config.yaml
dataset: "short made-up English sentences, spoken by a formant synthesiser in many voices"
gain_aug_db: 6
time_shift_ms: 50
hop_length: 160
input: "log_mel"
num_classes: 3
stem: "single"
optimizer: "adamw"
steps: 5200
epochs: 25.6
warmup_steps: 520
weight_decay: 0.1
Rows from block 8 of a small sound classifier, named by matrix and row number. Each number is 128 + 32 x the weight over its row's rms, rounded and kept within 0 to 255. All counts start at 0.
After each channel's rows are labels from the 100 clips, of 14976, where the channel reaches its highest value: "peak on" is the class under the peak. Only what is clearly more common there than usual is listed. The data: short made-up English sentences, spoken by a formant synthesiser in many voices.
# c30: last pointwise conv (model.blocks.8.c3.0.weight, 320x320x1), inputs 0-319

c30.252 [129 141  58 125  62 133  76 144  75  60 139 100 100 125  69 125 125 115  59 114  90 119 142 141 115 130 161 129 102  59 133  59 120 130 130 125  72 128  46 127 145 145 118 123 104 128 103 130 130  73 122 131 144  68 129 126 106 129 130  71 109 121  82 130 130  74  75 102  61  67  76  80 121 113  59 126 115 110 125  67 135 141 126 170 154  92 133  92 140 135 108 149 176 119 118 139 126 119 135 139 141 138 139 123 137 134 132 110 140 145 134 128 132 141 132 150 159 167 173 173 123 177 119 126 142 140 140 114 104 153 142 108 141 147 138 118 160 126 162 131 145 123 135 157 133 150  94 125 126  81 142 137 135 136 106 138 138 116 106 110 124 130 148 129 122 155 123 125 125  80 146 149 151 185 176 138 120 177 107 113 165 118 172 108  91 123 120 166 100 160 116 149 111 113 127 136 130 149 141 140 195 117 135 110 189 117 164 142  96 146 132 103 127 157 122 115 161 161 140 130 135 171 191 182 150  89 124 109 109 183 104 121 172 118 109 169 126 157 119 134  91 153 186 183 180 126  94 181 201 131 159 113 113  89 185 196 103 130 185 179 199 174 151 191 181 189 147 198 184 175 167 107 193 164 161 190 188 125 117  92 192 185 126 122 158  97 172  84  91 155 116 132 107 118 104 182 116 155  67 188 114 140 172 161 153 179 166 139 116 174  99 103 168 146  99  87 188 156 131 199]
peak on: /ɹ/

c30.263 [110 156  79 107 138 144 129 131  87  87 141 140 100 110 124 108 119 133  84 142 142 137 138 148 140 110 122 139 130  96 114  91 122 113 111 109 132 146  96 110 149 150 120 118 104 111 104 114 108 157 103 134 150 130 108 119 106 112 134 130 130 148 125 113 113  76 102 143  90 136 146 131 104 133  94 146 126 132 119  88 122 111 219 152 135 147 144 147 119 180 118 126 162 124 163 131 142 118 120 148 114 134 146 132 139 135 118 133 117 131 114 130 115 155 151 103 141 151 157 196 165 172 134 211 137 131 115 209 136 152 136 129 127 152 155 128 138 126 164 207 132 120 124 151 133 100 103 125 138 169 137 129 143 131 206 137 132 203 117 113 197  92 137 206 185 133 126 141 120 109 145 108 130 142 174 131 114 142 217 215 122 208 195 129 153 112 111 121 122 118 129  88 132 130 142 125 130 143 151 124 145 221 128 217 125 122 135 123 187 119 110 112 174 133 106 225 150 132 132 111 134 139 146 123 147 110 181 125 123 144 111 129 173 133 135 138 116 130 206 149 235 122 145 127 132 190 128 120 114 128 115 124 222 231 104 142 124 198 133 130 110 125 205 128 123 138 112 128 116 173 150 133 117 130 132 121 113 141 225 218 111 123 197 125 106 237 163 128 142 111 126 174 212 208 139 110 113 109 147 121 207 111 143 120 113 131 131  93 128 119 121 127 120 114 230 128 173 119 105 112]
peak on: /æ/

c30.30 [107 131 126 127 143 194 114 128 131 117 185 205 101 118 139 130 122 112 114 210 166 194 116 188 186 122 104 128 202 109 120 120 152 122 115 112 124 128 117 123 125 190 118 144 107 117  97 135 119 146 115 121 188 132 123 120 102 120 122 134  88 194 130 119 128 117 107 158 111 129 147 115 115 156 107 133 142 155 123 119 133 100 127 158 212 129 173 143 136 137 155 131 145 163 140 216 139 192 118 129 113 148 128 150 125 213 148 163 112 132 145 203 139 127 164 107 111 127 115 107 125 119 160 137 133 147 205 123 165 136 215 181 120 147 139 133 138 165 115 131 126 137 116 114 221  97 153 154 212 132 220 139 148 120 123 202 205 133 158 134 140 124 136 128 127 139 117 118 149 124 156 161 123 132 136 205 190 126 133 145 126 139 132 243 139 167 175 132 131 116 113 108 126 242 140 137 138 139 109 143 123 136 150 137 137 198 132 192 125 193 178 131 120 139 175 133 133 126 134 161 148 127 112 129 126 128 139 251 112 133 149 251 132 236 163 127 180 117 134 124 141 101 149 105 128 123 201 127 121 154 154 126 123 139  98 141 132 126 131 134 130 127 144 110 130 143 165 124 105 136 125 185 128 131 132 123 109 122 129 125 121 129 126 183 159 127 135 196 126 155 175 122 126 126  99  97 141 115 140 111 124 147 141 154 131 130 122 115 138 127 193 155 149 170 135 197 136 147 125 121]
peak on: /p/; /b/

c30.33 [139 123 113 217 132 133 129 145 101 112 130 105 107 191 113 231 169 121 114 113 119 111 158 133 137 187 162 127 103 111 178 111 218 193 189 125 133 131 119 185 127 132 153 149 114 179 119 171 219 124 211 127 121 128 176 183 109 190 144 136  96 131 128 191 187 106 119 121 114 132 120 127 203 211 108 138 220 191 179 105 135 129 177 137  91 134 125 129 137 146 100 177 162 108 114 111 108 114 124 116 120 120 131  86 109 124 111 190 126 147 149 118 142 154 120 130 122 131 147 150 201 148 115 186 164  86  99 176 102 140 108 118 143 163 107 102 136 176 141 192 140  86 115 153 116 146 122  83 142 111 120 162 132 102 180 117 120 181  96 127 174 124 117 193 155 135  98 106 102 104 138 123 109 119 151 104 113 148 195 199 138 193 178 118 145 108 107 167 112 140 130 136 121 114 162 137 103 141 118 126 128 188 126 197 127 124 140 108 185 117 110 107 173 130 110 200 152 148 139 119 114 119 153 133 108  67 155 120 126 153  61 120 140 112 149 146 128  98 198 148 206 174 112 123 126 172 112 121 130 134 121 128 180 198 117 134 153 178 165 121 126 119 169 139 118 111 114 136 125 161 146 113 133 118 118 125 141 145 190 184 134 128 185 114 118 195 109 127  99 116 120 160 183 180 109 113 152 111 129 143 198 118 131 117 108 114 126 178 120 126 110 141 115 114 201 115 155 126 145 133]
peak on: /ð/

c30.185 [128 116 114 101 192 162 204 116 117 113 168 152 116 121 121 119 123 123 114 160 159 155 142 159 171 115 118 142 156 111 125 120 157 115 120 115 199 126 123 119 105 160 158 121 128 122 124 126 109 208 116 138 166 187 121 119 126 119 137 200 112 168 192 121 129 109 126 171 119 192 186 188 112 165 123 125 158 158 129 107  93 123 139 158 153 124 174 143 121 141 175 122 154 164 151 165 137 155 143 137 138 128 162 146 162 162 167 163 165 135 141 165 118 163 170 130 129 149 156 143 116 143 154 153 123 191 145 131 159 168 167 180 159 136 131  93 137 167 157 114 151 182 171 147 163 110 102 167 164 131 160 117 153 146 121 160 161 146 160 144 131  84 202 115 131 202  69  73 158  95 178 154 139 147 151 159 179 134 105 103 163 131 140 169 107 162 165 144  98 127 119 116  86 167 126 168 169 213  88 207 170 121 205 112 162 156 153 154 113 200 215  81 127 209 172 120 129 215 124 151 177 158 162 122  98 110 115 160  82 127 132 160 140 167 150 155 160 137 129 114  94 125 141 148 151 115 168 147 127 114 197  89 106 108 140 163 151 115 160 153 134 144 141 158 141 146 133 147 155 167 133 168 143 148 152 175 145 115 122 108 141 146 112 197 199  92 141 160 138 193 156 122 102 115 109 155 160 150 156 151 108 121 136 195 126 143 188 132 144 149 164 164 201 199 104 166 141 180 161 142]
peak on: /p/; /b/

c30.37 [124 108 117 132 146 226 122 117 122 119 225 180 106 129 131 135 124  99 119 194 143 211 105 219 229 126  98 125 182 111 123 120 163 128 124 125 145 133 119 121 116 227 117 133 107 122 105 130 133 148 137 126 222 143 123 122 110 126 119 127  92 238 141 126 126 106 113 157 103 143 148 127 130 163 108 127 166 187 123 116 152 113 130 139 171 144 187 156 148 146 134 151 138 121 154 189 141 184  88 136  99 176 103 136 114 191 159 167 102 133 150 189 152  96 133 108 140 104 110 111 142 106 128 126 147 159 170 132 127 109 184 204 100 140 147 140 115 171 108 127 133 145 108  98 176 122 150 144 216 136 197 152 118 103 120 175 189 119 135 108 144 127 126 130 134 140 124 121 144 119 122 130 113 129 119 192 158 122 134 144 119 122 126 222 143 157 156 129 129 117 164 116 120 213 148 144 158 138 110 120 102 136 146 133 127 208 114 219 141 163 153 139 129 137 152 131 118 111 167 143 140 128 103 111 108 143 138 214 123 110 138 225 133 207 177 115 212 114 138 132 134 129 131  95 119 137 199 124 115 146 159 132 128 134  95 119 165 140 105 132 124 119 145  98 121 115 167 121 100 132 122 210 122 137 132 117 111 124 131 132 121 119 142 179 163 128 144 190 160 155 180 135 133 135 115 104 185 107 122  98 144 138 134 155 129 124 122 138 122 128 216 181 144 172 141 193 128 146 144 112]
peak on: /p/; /b/

c30.188 [142 145 173 109  45 118  49 135 167 175 113 161 163 120 154 107 118 113 170 150 107 132 141 111  99 118 133 135 164 174 116 177 104 117 113 139  41 130 174 112 137 114 122 118 166 125 159 127 110  53 109 128 124  50 118 114 156 118 136  53 140 103  48 115 117 167 166  83 183  44  56  56 111 105 168 128 106 105 113 177 130 174 137 141 147 142  95 132 141 137 134 114 127 126 141 136 143 135 144 163 164  96 122 131 122 119 103 114 147 136 139 127 133 110 116 168 145 174 186 177 116 194 115 138 125 130 145 132  97 174 112  90 152 124 160 155 174 116 173 125 135 131 145 150 110 145 133 128 116 125 128 138 117 140 139 107 117 132 117 113 133 111 135 134 125 134 111 108 118 124 125 124 174 140 156 120 143 148 121 121 164 136 141 102 108 126 148 127 129 160  99 152 108 114 104 137 132 141 104 138 138 132 120 128 143 115 154 142 124 136 129 103 138 138 151 131 151 162 144 145 134 130 132 184 103 120 125 101  86 200  93 109 113 110 103 163 127 131 131 119 119 123 145 133 237 126  87 220 210 133 157 105 127 119 136 142 101 128 136 215 189 221 135 139 235 149 137 215 140 122 139  91 230 187 183 202 138 125 109 119 194 216 122 146 158 116 155 104  81 158 128 126 113 120 111 139 103 133 100 138 124 135 144 154 131 217 156 147 133 208  97 100 153 146 126  89 156 170 140 220]
peak on: /ɹ/

c30.58 [154 119 107 205 128 116 129 136 112 110 118 110 145 176 133 218 172 127 115 111 117 111 150 115 124 185 143 127 113 120 179 121 218 187 177 148 122 125 124 173 132 121 139 161 139 173 142 168 197 129 198 129 121 126 177 176 137 178 140 127  89 113 124 179 178 101 125 128 113 125 119 128 186 208 114 138 214 175 177 107 150 139 193 170 124 149 130 140 164 145  84 171 145 115 121 118 128 125 126 134 126 126 157 111 123 123 128 168 136 153 156 120 149 161 119 135 157 142 144 164 175 150 127 204 146  82 146 190 120 140 116 128 139 168 127 144 121 160 146 193 144  75 142 158 126 185 143  83 127 123 111 150 141 117 197 121 131 184  88 137 158 155 121 180 148 130 145 144  99 128 142 116  95 132 148 116 110 145 201 205 119 212 169 111 145  97 100 182 147 143 134 137 127 125 173 135 112 148 159 120 140 214 124 203 149 134 126 111 197  92  94 143 155 130  95 212 141 136 139 113 128 134 149 126 165  77 152 119 147 151  69 129 138 115 137 126 128 112 170 133 229 195 125 136 118 166 113 114 140 132  98 158 174 214 127 136 144 174 153 113 132 118 185 140 117 126 115 140 137 162 152 106 125 113 107 124 146 154 198 175 142 123 176 106 105 213 128 123  99 101 110 157 177 174 139 114 140 114 142 140 184 111 128 102 138 118 133 174 129 120 111 128 108 103 216 118 145 110 160 123]
peak on: /ð/

c30.194 [131 144  87 119 100 126  82 146  94  85 134 114 128 120  99 125 127 134  92 123 108 123 152 129 126 124 151 140 107  85 129  99 112 136 132 128  95 125  87 133 144 136 139 131 137 135 136 130 123 100 122 133 131 103 128 127 135 125 135  98 140 127  88 129 132  93 112 119  99  93  98  87 128 109  94 130 114 114 129  84  99 160 139 160 114 128 129 122 124 112 120 117 185 127 129 132 136 128 148 145 151 133 132 141 132 126 121 100 157 151 122 121 119 133 129 155 138 174 171 179  98 169 126 142 128 121 138 136 121 176 133 100 143 125 132 113 168 112 166 123 139 126 146 152 133 160  95 128 125 152 129 113 132 144 113 131 124 111 117 122  90  94 157 100  92 156  66  84 155  70 156 145 168 161 184 131 136 174  98 119 167 108 173 112 109 142 134 152  94 167  69 156 109 124 121 161 165 160  82 172 173 105 159 130 166 113 161 106 105 140 138  74 124 159 138 120 159 168 129 140 145 173 174 179  87 115  81 107  84 181 100 123 139 120  99 180 115 157 109 129  73  99 145 172 203  99  93 202 190 128 176  73 100  86 160 158  80  96 173 210 186 188 129 167 201 154 127 206 177 163 141 110 196 186 198 225 175 105 110  83 183 199  91 134 163  81 149  98  91 178 122 107  79  96  51 172  98 172  79 178  88 143 144 177  87 199 202 116 125 203 101  97 198 149  81  96 181 173 127 199]
peak on: /ɹ/

c30.46 [176 144  97 184 157 133 153 124  90  96 127 124 157 203 123 186 188 147  96 132 128 121 124 130 119 203 106 122 128  90 199  96 166 192 199 167 147 131  97 196 135 133 127 176 141 196 162 189 188 152 202 126 137 136 189 189 160 205 123 155  69 117 143 194 192  87  97 153  97 145 148 152 191 161  94 133 163 151 202  97 166 123 159 158 138 141 128 139 131 137  96 168 135 120 116 130 142 148 114 133  93 137 164 114 138 135 153 139 136 136 129 115 145 152 120 114 161 135 149 165 147 151 133 186 143 102 139 173 120 128 119 142 154 153 133 150 121 128 149 183 135  68 148 150 126 148 152  95 120 133 113 133 149 116 180 130 123 168  91 154 154 147 104 157 154 126 163 165  82 137 141  94  79 145 146 109 103 140 189 191  99 176 153 108 160  79  86 185 158 129 148 124 115 121 169 133 123 134 161 114 133 181  99 178 161 115 114 105 209  96  84 164 161 108  85 194 132 118 137 107 116 125 137 106 189  74 149 118 176 132  79 118 152 112 143 129 108 117 157 148 200 176 137 135  83 152 102  83 109 136  67 161 169 199 128 141 129 151 145  84 113  88 148 130  88 130 135 111 134 142 147 109 105  90  85 102 141 131 164 160 119  87 142  86  89 195 136 107 110  69 106 146 166 158 129 132 130 132 149 133 148 129 132  76 140  82  94 137 133  92 113 131  83  86 193 112 148  85 141  98]
peak on: /ð/

c30.129 [127 141 116 109  85 119  77 145 116 123 123 103 128 118 108 111 124 139 116 106 101 110 148 121 124 125 129 130 106 121 121 131 100 130 126 130  81 133 118 128 146 121 147 140 129 136 129 132 121  86 121 131 120  83 125 129 128 128 141  98 138 120  86 129 131 117 122 107 123  74  83  86 125  96 120 136  97 105 125 118 127 147 127 168 130 118 138 110 131 132 120 122 141 120 138 132 147 149 145 139 147 126 137 138 132 120 102 112 156 149 126 119 125 121 131 167 153 171 168 170 119 165 131 125 129 134 159 129 109 173 122  96 148 122 137 138 170 112 159 122 144 137 148 160 124 146 108 136 115 127 120 140 130 136 118 116 112 130 116 116 117 114 152 129 127 157  93  92 142 100 143 147 152 154 177 118 141 163 110 120 163 120 160 101 115 145 143 122 124 165  72 173 110 107 102 147 148 161 109 152 160 117 153 118 146 115 154 110 106 156 145  95 140 155 141 122 160 158 119 152 148 149 147 174 105 126 116  98  91 172 108 104 129  97  90 159 119 149 127 131 103 105 143 146 234 131  93 229 220 131 172 111 123 105 141 145  95 130 149 238 215 222 128 153 232 149 136 231 155 147 145  97 232 207 220 230 152 129 108 106 222 225 123 143 170 106 143  99  86 181 109 130 112 123  89 161  91 151  85 155 123 130 144 182 126 238 204 128 132 234  93  96 193 162  96  92 178 186 117 222]
peak on: /ɹ/

c30.267 [103 145 104 111 171 176 147 141 102  97 166 205  99 112 124 117 108 160 100 216 148 202 150 174 174 105 146 130 199  99 106 104 149 112 108 112 143 137 106 110 147 174 150 132  98 112 100 121 108 168 107 128 176 146 112 105  96 103 137 156  83 166 162 106 119  96  99 152  99 155 156 135 104 156  96 132 159 155 115  95 121  81 153 180 167 161 185 173 138 138 160 125 166 148 164 201 162 157 107 158  93 162 130 147 134 177 144 166 104 141 127 181 131 130 152  93 135 119 116 118 129 120 152 163 126 152 168 136 154 123 197 163 109 171 163 125 138 171 117 136 151 147 113 112 184  85 129 147 179 156 184 128 159 122 141 188 179 139 145 133 145 135 150 142 145 138 143 141 156 135 145 148 116 156 135 190 200 128 158 148 126 154 131 189 173 175 180 131 150 103 143  78 147 195 140 159 161 140 130 135 165 162 161 153 156 177 127 185 162 191 202 147 130 133 170 151 116 133 161 154 156 157 169 109 164 137 150 191 128 118 175 193 185 197 178 122 180 142 139 166 160 126 155 144 116 148 179 120 107 126 170 143 163 156 127 175 160 159 164 127 114 117 158 152 120 154 140 113 141 174 155 191 108 138 136 119 141 147 174 163 103 125 152 193 180 154 168 192 157 170 180 156 154 155 119 138 172 134 167 154 152 137 151 170 141 125 135 137 150 128 188 180 189 195 166 186 141 156 139 105]
peak on: /p/; /b/

c30.179 [172 130 112 212 135 139 131 121 115 109 138 134 160 215 119 213 204 131 112 134 125 127 133 133 138 218 119 125 125 116 203 116 186 210 216 170 129 127 109 209 120 135 124 191 150 203 168 201 209 121 215 128 137 126 210 208 163 208 123 142  85 131 134 215 200 113 106 134 107 126 129 130 213 175 109 135 178 156 213 109 162 154 166 146 114 141 151 138 149 161 125 182 115 111 130 143 137 121 109 137 103 142 161  96 134 142 140 157 120 136 148 140 167 163 121 125 152 137 159 166 171 159 130 167 166 139 119 185 106 120 149 146 135 156 132 141 120 149 156 168 134 121 131 158 146 183 159 127 141 123 150 159 147 123 172 146 140 186 133 141 154 153 104 172 160 115 161 165 112 131 109 100  69 136 137 150 141 151 180 170  85 182 159 141 141 111 116 165 151 126 157 137 103 147 134 128 106 117 157 100 130 182 125 166 142 150  92 142 175 136 119 164 165 101 114 185 137 114 108 125 108 107 129  88 165  69 160 148 165 118  94 139 124 141 157  99 143 107 162 125 188 169 131 123  93 166 147  96 107 129 118 153 175 193 124 137 157 169 139  96 111  94 108 135  94 130 136 101 125 133 141 144 101 111 106  99 126 141 164 176 109  89 161 135 126 187 127 151 127 117 147 156 166 167 134 126 163 123 122 126 164 127 130 114 139  99 110 145 135  93 144 154 118 131 186 151 130 126 152 100]
peak on: /ð/

c30.243 [149 152 103 138 118 152 124 125 112 103 160 131 142 155 125 134 155 118 111 139 124 143 131 157 114 155 105 135 139 104 153 101 116 160 147 147 133 137 111 158 147 162 113 143 152 158 144 140 147 126 150 126 167 112 155 157 157 150 132 118  95 123 117 151 151 105 128 135 113 119 125 129 150 111 110 145 124 102 160 109 165 154 178 177 139  91 135  80 148 162 101 163 126 125 119 133  81 110 113 121 135 136 125 116 137 142 103 130  96 133 152 128 164 142 146 147 183 171 173 192 165 173 132 190 159 128  91 197 131 153 146 126 109 154 124 137 142 145 180 182 144 104 110 156 138 151 148 103 124 117 142 160 140 125 183 149 140 189 102 118 160 174 119 167 168 117 172 183 101  70 127 103 125 127 166 140 113 129 197 202 108 193 174 117 138  99 100 104 162 132 174 121 176 125 123  68  67 126 227 107 144 191 103 192  95 134 116 153 167 113 101 158 152 112  98 204 140 119 151 102 116 147 114 134 226  75 158 108 161 161  94 129 149 126 130 145 147 131 170 149 228 189 139 135 112 169 104 111 122 130 101 159 186 217 131 133 140 174 124 108 117 110 219 157 116 150 114 124 133 164 197 125 121 105 107 113 144 158 210 191 121 109 182 100 100 228 139 104  88  98 121 164 194 183 214 124 124 113  73 131 179  99 128  93 192 109  97 162 103 109 112 120 109 104 221 109 142 100 145 118]
peak on: /æ/

c30.90 [176 128 126 217 143 131 143 133 119 126 130 130 153 234 131 225 225 145 125 132 127 126 125 124 124 234 117 130 127 129 224 122 175 226 238 168 132 131 128 235 124 125 119 196 148 219 161 213 224 133 225 131 129 135 229 227 151 228 128 142 105 112 134 233 219 125 126 129 129 134 132 136 228 166 122 135 167 140 230 122 176 145 146 155 136 134 116 128 141 135 126 187 109 117 129 134 153 140 135 149 110 121 159  98 144 132 146 134 130 125 137 111 162 165 123 130 159 145 151 166 142 160 122 158 159 120 147 168 124 122 123 139 148 162 141 161 120 125 159 168 127 106 143 159 128 148 173 113 128 122 117 143 154 133 163 128 121 176 127 152 133 147 101 147 142 116 172 169  92 134 131 100  85 143 140 123 133 129 166 177 107 167 157 123 135 103 107 149 166 135 157 116 107 128 131 129 101 129 159 113 117 165 105 171 147 123 110 119 165 114 107 164 151 106 111 169 121 108 101 116  99 117 135 108 170  83 129 130 165 120  95 126 129 121 133 114 128 110 145 114 176 161 142 130 103 149 125 106 110 125 103 145 158 178 126 143 130 150 121 101 120 111 110 129 103 146 155 117 133 137 142 123 112  98  99 104 127 134 154 155 120 107 134 122 117 185 142 129 115 103 129 134 145 146 129 124 141 126 137 119 138 130 140  98 128 101 107 131 129 107 121 140 104 115 169 130 119 105 148 112]
peak on: /ð/

c30.287 [139 115 170 119  35 121  35 124 170 177 122 160 170 117 149 114 121 103 170 149  89 137 122 118 109 119 124 130 160 172 118 176 122 126 115 140  46 125 176 122 123 117 113 121 163 125 156 133 117  47 120 130 119  61 119 122 162 118 119  48 141 102  44 118 119 166 162  76 173  48  49  46 115 113 176 125 116 114 125 175 128 160 125 140 151 134 102 133 142 139 131 115 133 127 137 135 139 136 154 151 158 104 124 130 121 120 105 123 147 131 130 122 130 115 119 149 150 175 182 171 111 187 111 136 130 118 140 114 102 171 112  98 149 122 154 157 166 119 168 112 134 119 146 151 106 152 142 130 116 121 125 146 115 135 123 108 124 127 117 118 117 118 143 119 126 134 114 109 120 105 128 120 173 139 169 123 141 156 108 112 163 127 145 106 101 135 147 142 123 170  94 156 109 114 106 137 131 142 103 144 141 117 125 117 146 122 160 139 115 130 130 115 128 147 153 121 156 158 151 148 136 122 135 196 109 121 121 104  87 215 104 116 123 109 104 169 130 139 125 119  94 127 146 145 226 116  89 219 212 128 154  99 115 100 142 142  97 118 129 208 183 218 130 144 229 155 135 207 141 127 145 102 233 181 176 187 145 125  95  97 192 212 119 135 152 102 149 107  59 152 128 119  98 113  98 146 121 128  77 142 116 135 148 147 137 207 149 152 128 208  96 104 141 144 101  91 162 161 147 227]
peak on: /ɹ/

c30.195 [200 135 134 165 102 118  99 101 126 130 125 106 181 189 125 159 204 122 130 110 109 109 107 122 120 184  79 130 103 135 191 139 142 178 194 192 100 132 135 187 116 123 106 184 173 192 192 202 168  98 175 129 138  94 200 192 192 191 116 104  98 112  90 185 183 140 121 126 131  95 106 102 179 130 132 133 134 127 192 133 179 154 168 177 143 131 126 130 149 130  99 166  99 102 140 122 158 167 143 150 145 126 141 103 127 124 141 128 127 117 125 116 148 140 122 138 181 157 162 199 128 176 123 182 129 128 151 175 110 146 133 132 162 170 136 176 148 138 183 181 128 109 144 159 124 131 169 106 127 159 128 123 132 137 181 125 127 167 101 126 131 141 113 142 137 129 180 170 100 129 118 101 120 125 171 135 112 135 191 206 119 178 174 119 186 101 115 165 169 118 137 121 135 128 159 103  88 138 160 119  93 189 112 199 131 135 128 132 210 105 108 178 140 123 112 198 129 134 161 114 102 110 107 127 186  82 124 123 156 153  73 134 133 134 123 155 124 111 137 139 224 175 123  92 100 135 121  95 112 133  96 163 154 215  98 128 117 144 108  96 110  96 183 103 101 130 131 116  90 138 164 140 116 107  97  89 106 124 188 151 112  97 134  97 108 223 151 126 127  88 118 129 148 144 156  87 131 102 112  89 126 135 149  93 167  98  89 134 126 100 130 126 104  97 224 139 133 103 133 108]
peak on: /ð/

c30.100 [108 114 130 121 129 204 147 107 134 126 206 183  97 111 134 128 109  75 118 190 153 188 109 203 215 115  82 127 172 116 111 121 168 117 119 121 148 132 131 111 115 200 121 130  96 112  99 133 120 146 112 123 198 132 119 114  96 111 118 139 103 230 155 113 122 118 115 151 119 152 143 161 119 182 120 134 163 188 121 123 147 103 136 147 224 125 164 136 130 133 157 136 126 150 134 192 128 193 123 116 112 159 122 140 135 228 166 178 133 125 124 213 131 130 159 105 131 116 114 115 135 113 159 137 131 162 215 127 165 138 196 199 134 137 124 147 114 165 114 135 129 157 130 108 218 100 164 159 242 131 218 127 146 122 128 187 216 131 161 134 140 119 141 137 137 130 112 111 144 114 157 149 115 119 126 193 176 125 142 136 125 139 123 238 140 156 161 120 126 113 126  97 127 230 146 145 140 136 103 133 104 146 145 145 135 191 115 176 127 176 161 123 138 133 167 139 126 121 118 153 142 126 106 101 116 135 138 236 109 108 151 239 112 220 147 114 177 114 142 103 127 111 129 112 118 126 181 122 114 162 151 121 129 132 103 112 122 129 122 124 117 121 119 109 115 119 167 114 112 109 116 174 110 126 132 116 112 125 122 130 116 122 129 172 156 129 131 185 139 151 161 134 121 131 125 104 136 109 147 108 129 152 119 150 123 125 136 135 120 119 177 146 139 165 129 190 122 144 131 102]
peak on: /p/; /b/

c30.159 [162 119 112 162 128 125 127 130 117 118 134 122 164 177 111 162 176 126 113 119 137 113 136 131 125 167  94 125 121 123 170 117 147 179 172 174 122 124 125 173 117 134 127 167 164 178 180 180 168 131 169 126 141 120 175 171 178 170 121 132 103 118 127 167 172 114 103 138 111 134 139 135 171 148 116 127 153 139 183 122 169 160 196 171 150 161 133 136 151 153 111 165 123 112 123 115 143 163 125 139 134 133 139 122 126 116 128 127 127 120 147 113 153 143 142 140 164 166 163 186 162 180 129 207 124 123 130 206 112 124 127 134 143 158 133 172 130 135 164 206 124 101 141 168  99 160 163 101 104 157 116 154 137 118 203 119 111 202 104 143 173 165 124 173 158 130 170 166  99 136 134 109 117 135 153 128 111 158 205 218 127 211 170 113 181  95 105 152 185 126 171 119 124 116 152 119 103 149 167 124 127 218 116 212 142 130 127 131 219  96  96 167 167 130 109 215 140 137 139 106 126 127 128 120 192  95 158 124 165 141  87 116 155 128 130 141 120 134 169 133 223 200 135 125  95 165 109 100 117 142  84 182 185 222 117 143 131 175 127  90 110  95 171 122  93 121 133 113 123 140 155 117 108 105 102 112 125 146 179 185 107 102 159  94  97 228 135 118 122  80 101 155 172 178 154 123 128 121 136 135 162 127 134  86 159 101 101 146 138  99 118 123  95  93 216 114 147  93 146 109]
peak on: /æ/

c30.260 [183 126 118 208 120 127 124 105 116 121 127 145 149 230 111 202 218 114 119 149 127 138 120 137 125 223  98 131 137 119 221 124 168 215 225 186 122 123 124 219 115 138 119 194 141 212 165 218 209 124 211 129 132 117 215 227 162 221 116 131  99 122 128 215 221 118 111 134 115 128 125 128 211 159 125 139 161 148 235 115 179 143 156 156 118 131 129 125 142 140 104 183 118 133 125 117 159 143 117 144 118 119 153 109 146 131 149 132 122 118 132 115 166 153 137 136 165 143 150 171 148 164 144 175 153 113 140 187 130 129 112 132 143 167 138 172 125 117 154 183 114  98 131 157 125 139 166  90 116 127 118 144 151 121 188 135 122 183 101 146 136 149 103 153 137 115 174 161  88 123 130 102  96 130 146 117 123 123 188 184 106 175 153 120 144 100 103 160 166 134 144 117 114 117 136 135 104 121 150 109 121 175 108 178 144 122 107 111 192 106  98 166 146 103  97 191 126 116 106 113  96 125 127 114 173  71 135 116 164 131  99 122 126 122 143 120 114 107 138 117 195 161 142 131 108 148 114 111 124 126 111 142 161 199 126 136 129 159 138 110 129 116 126 135 106 133 140 116 133 145 146 120 120 112 115 114 135 131 171 160 128 108 144 115 115 197 145 124 109 108 126 140 159 149 134 127 133 134 127 132 148 136 143 111 133 105 118 135 126 109 119 139 111 113 194 118 122 112 133 123]
peak on: /ð/

c30.6 [132 118 158 121 166 169 145 108 171 159 161 224 142 121 156 127 121 103 157 212 159 184 121 163 151 116 117 135 221 161 117 161 155 120 112 134 172 135 156 119 116 159 143 133 146 121 142 133 116 178 119 133 158 166 111 114 134 115 133 159 127 151 149 113 121 163 153 141 157 160 167 141 112 157 154 135 152 144 122 169 132 157 101 167 177 143 155 162 141 133 146 135 144 147 125 153 137 140 143 154 142 141 143 138 139 160 111 141 153 142 168 156 145 140 140 147 139 157 161 153 138 162 128 132 144 136 160 112 120 149 151 141 138 153 167 106 159 151 151 118 142 126 154 151 152 159 151 164 156 119 158 154 138 149  97 150 144 108 152 127 134 109 154 124 123 148  70  89 178  81 149 194 158 128 160 148 169 158 118 115 149 115 155 147 127 204 187 151 104 147  81 149 146 152 118 143 157 156  85 163 150 124 149 124 135 136 157 153 120 157 167  87 129 160 182 128 165 160 154 162 160 146 144 152  94 136 127 151  81 167 103 153 139 148 133 150 146 142 135 158 114 115 148 140 186 131 142 191 183 137 219  88 128 118 119 152 125 133 153 190 176 191 143 146 183 156 133 185 134 153 143 148 182 194 199 189 140 135 110 115 187 191 134 169 216 107 152 145  66 236 156 133 112 125  68 127 123 121 102 141 126 144 154 229 115 186 195 141 135 192 144 137 216 192 109 140 194 228 142 180]
peak on: /ɹ/